Weights of a small CTC image transcriber.
Data: 45211 training examples, 7.2 epochs.
Rows from block 3 of a small CTC image transcriber, named by matrix and row number. Rows with one number belong to one channel. Each number is 500 + 40 x the weight over its row's rms, rounded and kept within 0 to 999. All counts start at 0. Numbers have three digits each.
After each channel's rows are labels from the 100 images, of 14976, where the channel reaches its highest value: "strongest on" is what is common among them. Only what is clearly more common there than usual is listed. The data: short English words printed on busy colour backdrops. In brackets: how many of the 100, against the usual share in percent.
# convs1: 3x3 conv (model.blocks.3.convs.1.weight, 32x32x3x3, each kernel summed), inputs 0-31
# convs2: expand pointwise conv (model.blocks.3.convs.2.weight, 128x32x1x1, transposed), outputs 0-127

convs1.0:468476415530496531471462442471470500446487534480480441488479501454515442466460429440507468500577
convs2.0:479499543552451513515520513511548544515531512495546557544437490516512431501450536479550519482549528543570514513480513481485447470485571542498473530546489475505536522562540490539514494551503484541474545570493462536487442464482496528483541527525441566474503462539470470448445521506508444479526507518482447401519440495397477430551472413552541568577552460497520545545572588493524516472517
strongest on: the letter a (76 vs 35.3)

convs1.15:526467514507503457439506519504509487546523537496350452503490536499428460523544457486505478468493
convs2.15:555453513530493433541468529521523531497487545400485545548465465488520487533448459517553481479463502487561420522488560447484496457548499486524462499484453501444452472498528488542485518485542484532501573481555483545475504563409551462583508425445430488450498511403427508472489480551490438475499490525440520506457570496490530534502436529510465437550494544538527532469478551546554543504538
strongest on: the letter n (65 vs 22.7); the letter h (29 vs 12.3)

convs1.21:538427437525541561468514451534417409553470496464528504531467467498503494509507448490501455481500
convs2.21:438489518520522519543520403581444445529512447488481568576493534594543445445556499517493479439486504515524482505454421446508479550490532447504516461514499467458527516453515513527465570499440438521499509492507491474606492453516441523458508503559468463502540525534450410492428483490406477552487444497426495532522465472458518474508458470484527503432459531511515488502463500507564501462526
strongest on: capitals (68 vs 33.6); the letter m (43 vs 9.8); the letter w (25 vs 9.7)

convs1.29:488515481472512524477579551469477505420455497538496492425472441485480477520429517466494500576567
convs2.29:434485523518520464415452448493531583471473514523525458449613536427477544521438548460506469552439424449485447473501579511505472440479490510555449454526521462477497481557486506484542481554467494547507464473512477438500431582481480468463538433516500561462468467501536533447488507467470500504495548444475469519408505583438507467463506524459456514502457477462518492504482483541483555475483
strongest on: the letter s (39 vs 16.3)

convs1.22:466541500510415523577499564471540580580503515481480486555525500544470502512460491540444522501480
convs2.22:534400458509480499538526423506372488589543499511515533488565511580521474463458496479498493458546478597455505472528489503424487473487434517522468498569505483557489472476471557520532517500446475520466472485443485428551507442540509514471499495463439461467482490413522455497510515503522494560453521568514504493526544592533494537511497503489561487500567529500555482578504573489518498513543
strongest on: the letter e (67 vs 35.1)

convs1.24:521489530465432518455523516497491481375518491488485481497463473426492398485534499466457475485513
convs2.24:574475559424461521509466531463486447476541595511401530512497572472414538498490530478480535516578511513461524511497522468618502527512511508511504522498506497490463505532460483575549459544439479428446451495568511467431413476446554539551524452468523543435510542487506572515539494505487477445520435508511545520495491492497488434432532443464499480531540492512520539561505476491502503510491
strongest on: the letter o (80 vs 33.8); white ink (34 vs 8.6); yellow ink (28 vs 8.3)

convs1.9:514544546542459487493471488503480433478505472558543563486477559417445487549434462451478492469522
convs2.9:451514504470485441490579470487487549568523544461509491489429544534504531480462541449478539532501459434518514412549446468538523411436453491495351430527467472528494476460495471469559491469542500489442518484413545483523498471566501476522481479505472537443505469494478519549503514500542503538500520499528486502519552511478501464539502486546435532527503510476436476506453478389499413518562
strongest on: the letter r (79 vs 22.7); capitals (70 vs 33.6)

convs1.7:502504480440485463511504485494443440528530597556494484502528589499543526515495417463515504502562
convs2.7:464524473476474472437435491498481574546450450449447483515522514458477461500480529469510533473509462532484505481512450448511546407451511489542450456542553486512569530518478520521511453521518473427506436532435531502476448540539571465512501502480503499411475509482513515529522551456523461516475533526489513399542530576494547482540489550497530577547530554441578455580563581469498539473472
strongest on: the letter e (71 vs 35.1); yellow ink (33 vs 8.3)

convs1.11:462468505484466496456511487520454423530492484531479536520458426560482487534555382490510470514541
convs2.11:482503450500557461562501529477444476468460537480537425475533541526516487531502451483526407514508465498556495531565468500496448473528467465499485451576469483448478500527467429482455491494497520521552443434483547465578530455514443510441461523510553466541545478505479453476553461504537473493432461461538544574460425517531534574490505552547485496491540476464501449464437462444548408431509
strongest on: the letter b (39 vs 10.6)

convs1.6:485442451533413470483530429416515468552480474470463507448495454495454443513498476478489464458519
convs2.6:544527515474531531490543484482516508483460506507504496532586498542502456543510497391540495489540380596510478512459491540494535549543446528430492495412489444561484471460474541515497516616496552608443525526504482486490532464565495488533450502500479526467514475492525490369483526539510535458488504502542530495484533558532513459444554495456548525528451463486533488521518523507460452512521
strongest on: yellow ink (30 vs 8.3); white ink (26 vs 8.6)

convs1.31:486478443472502488474436483415508544547444559472494519578510567550548518467468480521449494512525
convs2.31:492503484499433472475462517493473442488475506440407586515506545440487509536480548493471533458530525485477458463489540520476516507546502507494523532519511494515523497418522577481505449519503517527535451490531521511451475535431585422476462569438494481461570552489472533476473376525542465530471458548572585509548522512534436470440505473393535524534509477514506519542499513468553518491435
strongest on: the letter e (66 vs 35.1)

convs1.2:491484498479446538502544470505481493571486516563532522465471476424508508531463478453393476500420
convs2.2:515464561474488467547491497529486546539573533524517521490514540458510517491485553508475483493497475627533522454507489566561518517520540524474504464523461538521445556543456489510563608560540495564498482516523571455558545505458494447478495457420534513453529444522519515508459489416540520451540431461531469489507512528450503437464517407520528443476426525458442510493494507540437523493553
strongest on: the letter o (68 vs 33.8); the letter c (49 vs 12.5); yellow ink (34 vs 8.3); white ink (25 vs 8.6)

convs1.13:502479459506549527562528518459515569405505520526606472519492505514483520519433533474447509529485
convs2.13:482435596519489493526446465469472436539519538513487538521589453496562475442517453483556529495526462476517420533534520532515490518543472446504505544442463559467485472548502497504495525528528414562511490453535437461485507554473584603512510560492501512408502512445499488477514477548461482511527592516558473512508456439523474544436474458517559506468491510448461539517424508496548507480459
strongest on: capitals (68 vs 33.6); the letter n (51 vs 22.7); yellow ink (30 vs 8.3); the letter w (25 vs 9.7)

convs1.8:477482523541479505480509466519509501472495512390454585443478556456593495547512463506459490515501
convs2.8:540464496463514499560473430554523412481556475478543465486526438467549486432461538430497536468439456486460513452513500541493479469486476535459528491446587473494516539521482537559560511545544501537559492403453528438533533557478529500489544468515559480495566585478467492415558470519421472507503485528499453504440503499523506523485389504448478447484511493481506515484522525504458534563456
strongest on: the letter s (76 vs 16.3); yellow ink (40 vs 8.3); the letter g (27 vs 10.5)

convs1.16:384506500532500451479453488528494488502552494508431488478483468487414525515551441489563510454513
convs2.16:504431465461507462507454483464420567427414527525438494506477516446560463480562496478522461481537570488522493566466516519443487510473516535487494547471488482506504468489451430434483523551572510477553494462492508487497566548519555441527546535443546429488496453529526507484559509535484443461463492467542479541442517452514444473462484515540509430468544544394475466432489564466462473531517
strongest on: italic (75 vs 46.4)

convs1.5:580475516514416506473528540471495499467568551469482527478481524473473475514536521547421545526424
convs2.5:460447500457436448564499441408481500541554505451549450439492437445542545551478532509509536548448457527495486449552504522583456506414504504481489517517527521544446505612448524596540488557512515411510460438478513538530471519485515578501507525502547515502455485505493537564511468534534565496503510536487479486446503502494511510520523481498522533459506442476480420564503486461455467517444
strongest on: the letter c (37 vs 12.5); the letter k (31 vs 11.9); yellow ink (25 vs 8.3)

convs1.1:522465538535517534501526528491484483561408435462478517541480552452463504495517386476486467530486
convs2.1:517498539461469492446550435447517553485502476553528504534554438480527462462444439469596493602491463479492577537505484516504439516515467561457510477516557481551571515512506475428516453500503488498584528499594521496478476460477485514457420504583460527564464508526524521509494478439470489496483543531537426480518458527516605454463455510483552525529446457522494526501526537471467444472489
strongest on: the letter a (71 vs 35.3)

convs1.27:463472566573555436465483516575476454494464458474498541471484459468490520547518470433502472523556
convs2.27:461490506509503479530568482531532487462492576508527435578503488470495538525443450490507526509464496460535515519485531531512479478571532473614494524499525445553543523549619511489458466501523494517442563470473486527532563443523510502486428556514421484503553422540541536468486493591541515502501529493491501494539441517490427473448472532542508518500450490460415463476452543546532574491435
strongest on: the letter o (68 vs 33.8); yellow ink (42 vs 8.3)

convs1.30:444480483458510460427447458452516507457497520517438483522475491421488420539481523470457427489511
convs2.30:443544535381425514472464489439551498486543534499511499484509506487528568487502435508487526503533536500471429520470522473503516491469544488448444520543469531436528458462501460523513493499508600535554526528485430533484505544510548543517524537543514439498431612526536475504553527545521538512511453492525454501467541529405468462450508508517542547483459507466478539489409468432544519413469
strongest on: the letter w (52 vs 9.7)

convs1.10:627436470484538518520502549459463460502456459461531503468519424524486495479466517539475492456517
convs2.10:485535492466482499492549502476567477585545488490458504445513543513464445499561517499564566549599448540513546528488399449520502449446467493464543448544492395515500505531484448545499501487557505479442576569473535467473445447510477539483463527516529496524458417494450504549498580537482524504541460531556454503467544520445546480492543474553544488502476490487486489539509458440537540547525
strongest on: the letter a (69 vs 35.3); the letter h (41 vs 12.3); yellow ink (32 vs 8.3)

convs1.3:426460509443455528519498473471474490531498489552472540536513544502549522436595423491525495484552
convs2.3:442512488434550513576536483551461513531508545520504523472486514468559511394462531439491441483466517490473485525540471468496479505532443599476473436566503508568464514527521522479562506529478490540462533531431507443557522505579438479464454537509528497485463515563542499513540535545520604496433519450423553496535541505472510472509486532497490443506487560582525520566552550482532496520543
strongest on: yellow ink (26 vs 8.3)

convs1.23:587482520430500480518497487510512532436443480458492461529507442474562523495587450479533467552502
convs2.23:462431533517505518473487473502479518506512521504511474538520525495495456492487570465519428518475505571484473505500540508536360542522616537468448510535507436511483509531487460534504501547520504498536462562472445485490521511540518519452472528473521466480512511601411569538534476571521483452488494484534492529493556529508576421524465465439572442502560491532441435494549554482448531526447
strongest on: the letter b (49 vs 10.6); white ink (36 vs 8.6); yellow ink (25 vs 8.3)

convs1.17:401506428449524492487488467544457474482484577530468495459461548560531456538468495494469465539486
convs2.17:509533495462540552487463479488542451473493481526443469505464495538566474462454495443489404431448440504436467460512500540474487511513477571521556504460586564509556566479455546495511435517454505460485453467569551434487511483446492441459488526457561509507485511524587482513479488484539546496424424591507535508532538546537519479461475568478530499507487405519576502534502502514497520519518
strongest on: the letter e (72 vs 35.1); monospaced (36 vs 16.5); the letter u (25 vs 9.2)

convs1.4:454476475444513479452574492513476520531488550430544502524504460532432482542497431578462460504521
convs2.4:411445520567532493528455491496531458496467533480510490453474525465519518562487486507431508540536538506484563474552523511529507563536473572566535527547532464544541502481468497494514495486501531495475464502447477553512484469518500510472499605588508411598486520481448470472449505514539521531473512542537394493519565518456474493424539505515550532439545449488466430477442478462546423449498
strongest on: capitals (61 vs 33.6); the letter w (39 vs 9.7)

convs1.20:482434530515569537476513494530477477516500518497343482517496507477447514521544482515488496476560
convs2.20:467469513490503460571490556501494479467478533409516558548520404492540446477510467455546472444526479495582432532509523438524472465604421463492516494499424472472466425505508465492464527571545516489561519504556542515468530556417510535550524479413496472497536521451447494467547482459523455466479493500428538566522507432455548508483495430510541459513493473532493509513524495451536488499479
strongest on: the letter n (59 vs 22.7); the letter m (38 vs 9.8); white ink (29 vs 8.6)

convs1.19:465478495514470482459470535559474520558579534594447474467473493516452509455443513425485497501527
convs2.19:538427492569557524494503549520493471501465520519452428475442528509553481538473463466495492470547500486493503478517512476426514508514543490544492467484490521434444434500489466476522505496469462506564542505489537517520559575569544493527509437535508522481474458443539499526531475434512540445459566520455550540459464525492451564506503545551477517531549555532549414452472517523457530357590
strongest on: italic (73 vs 46.4); the letter r (53 vs 22.7); yellow ink (28 vs 8.3)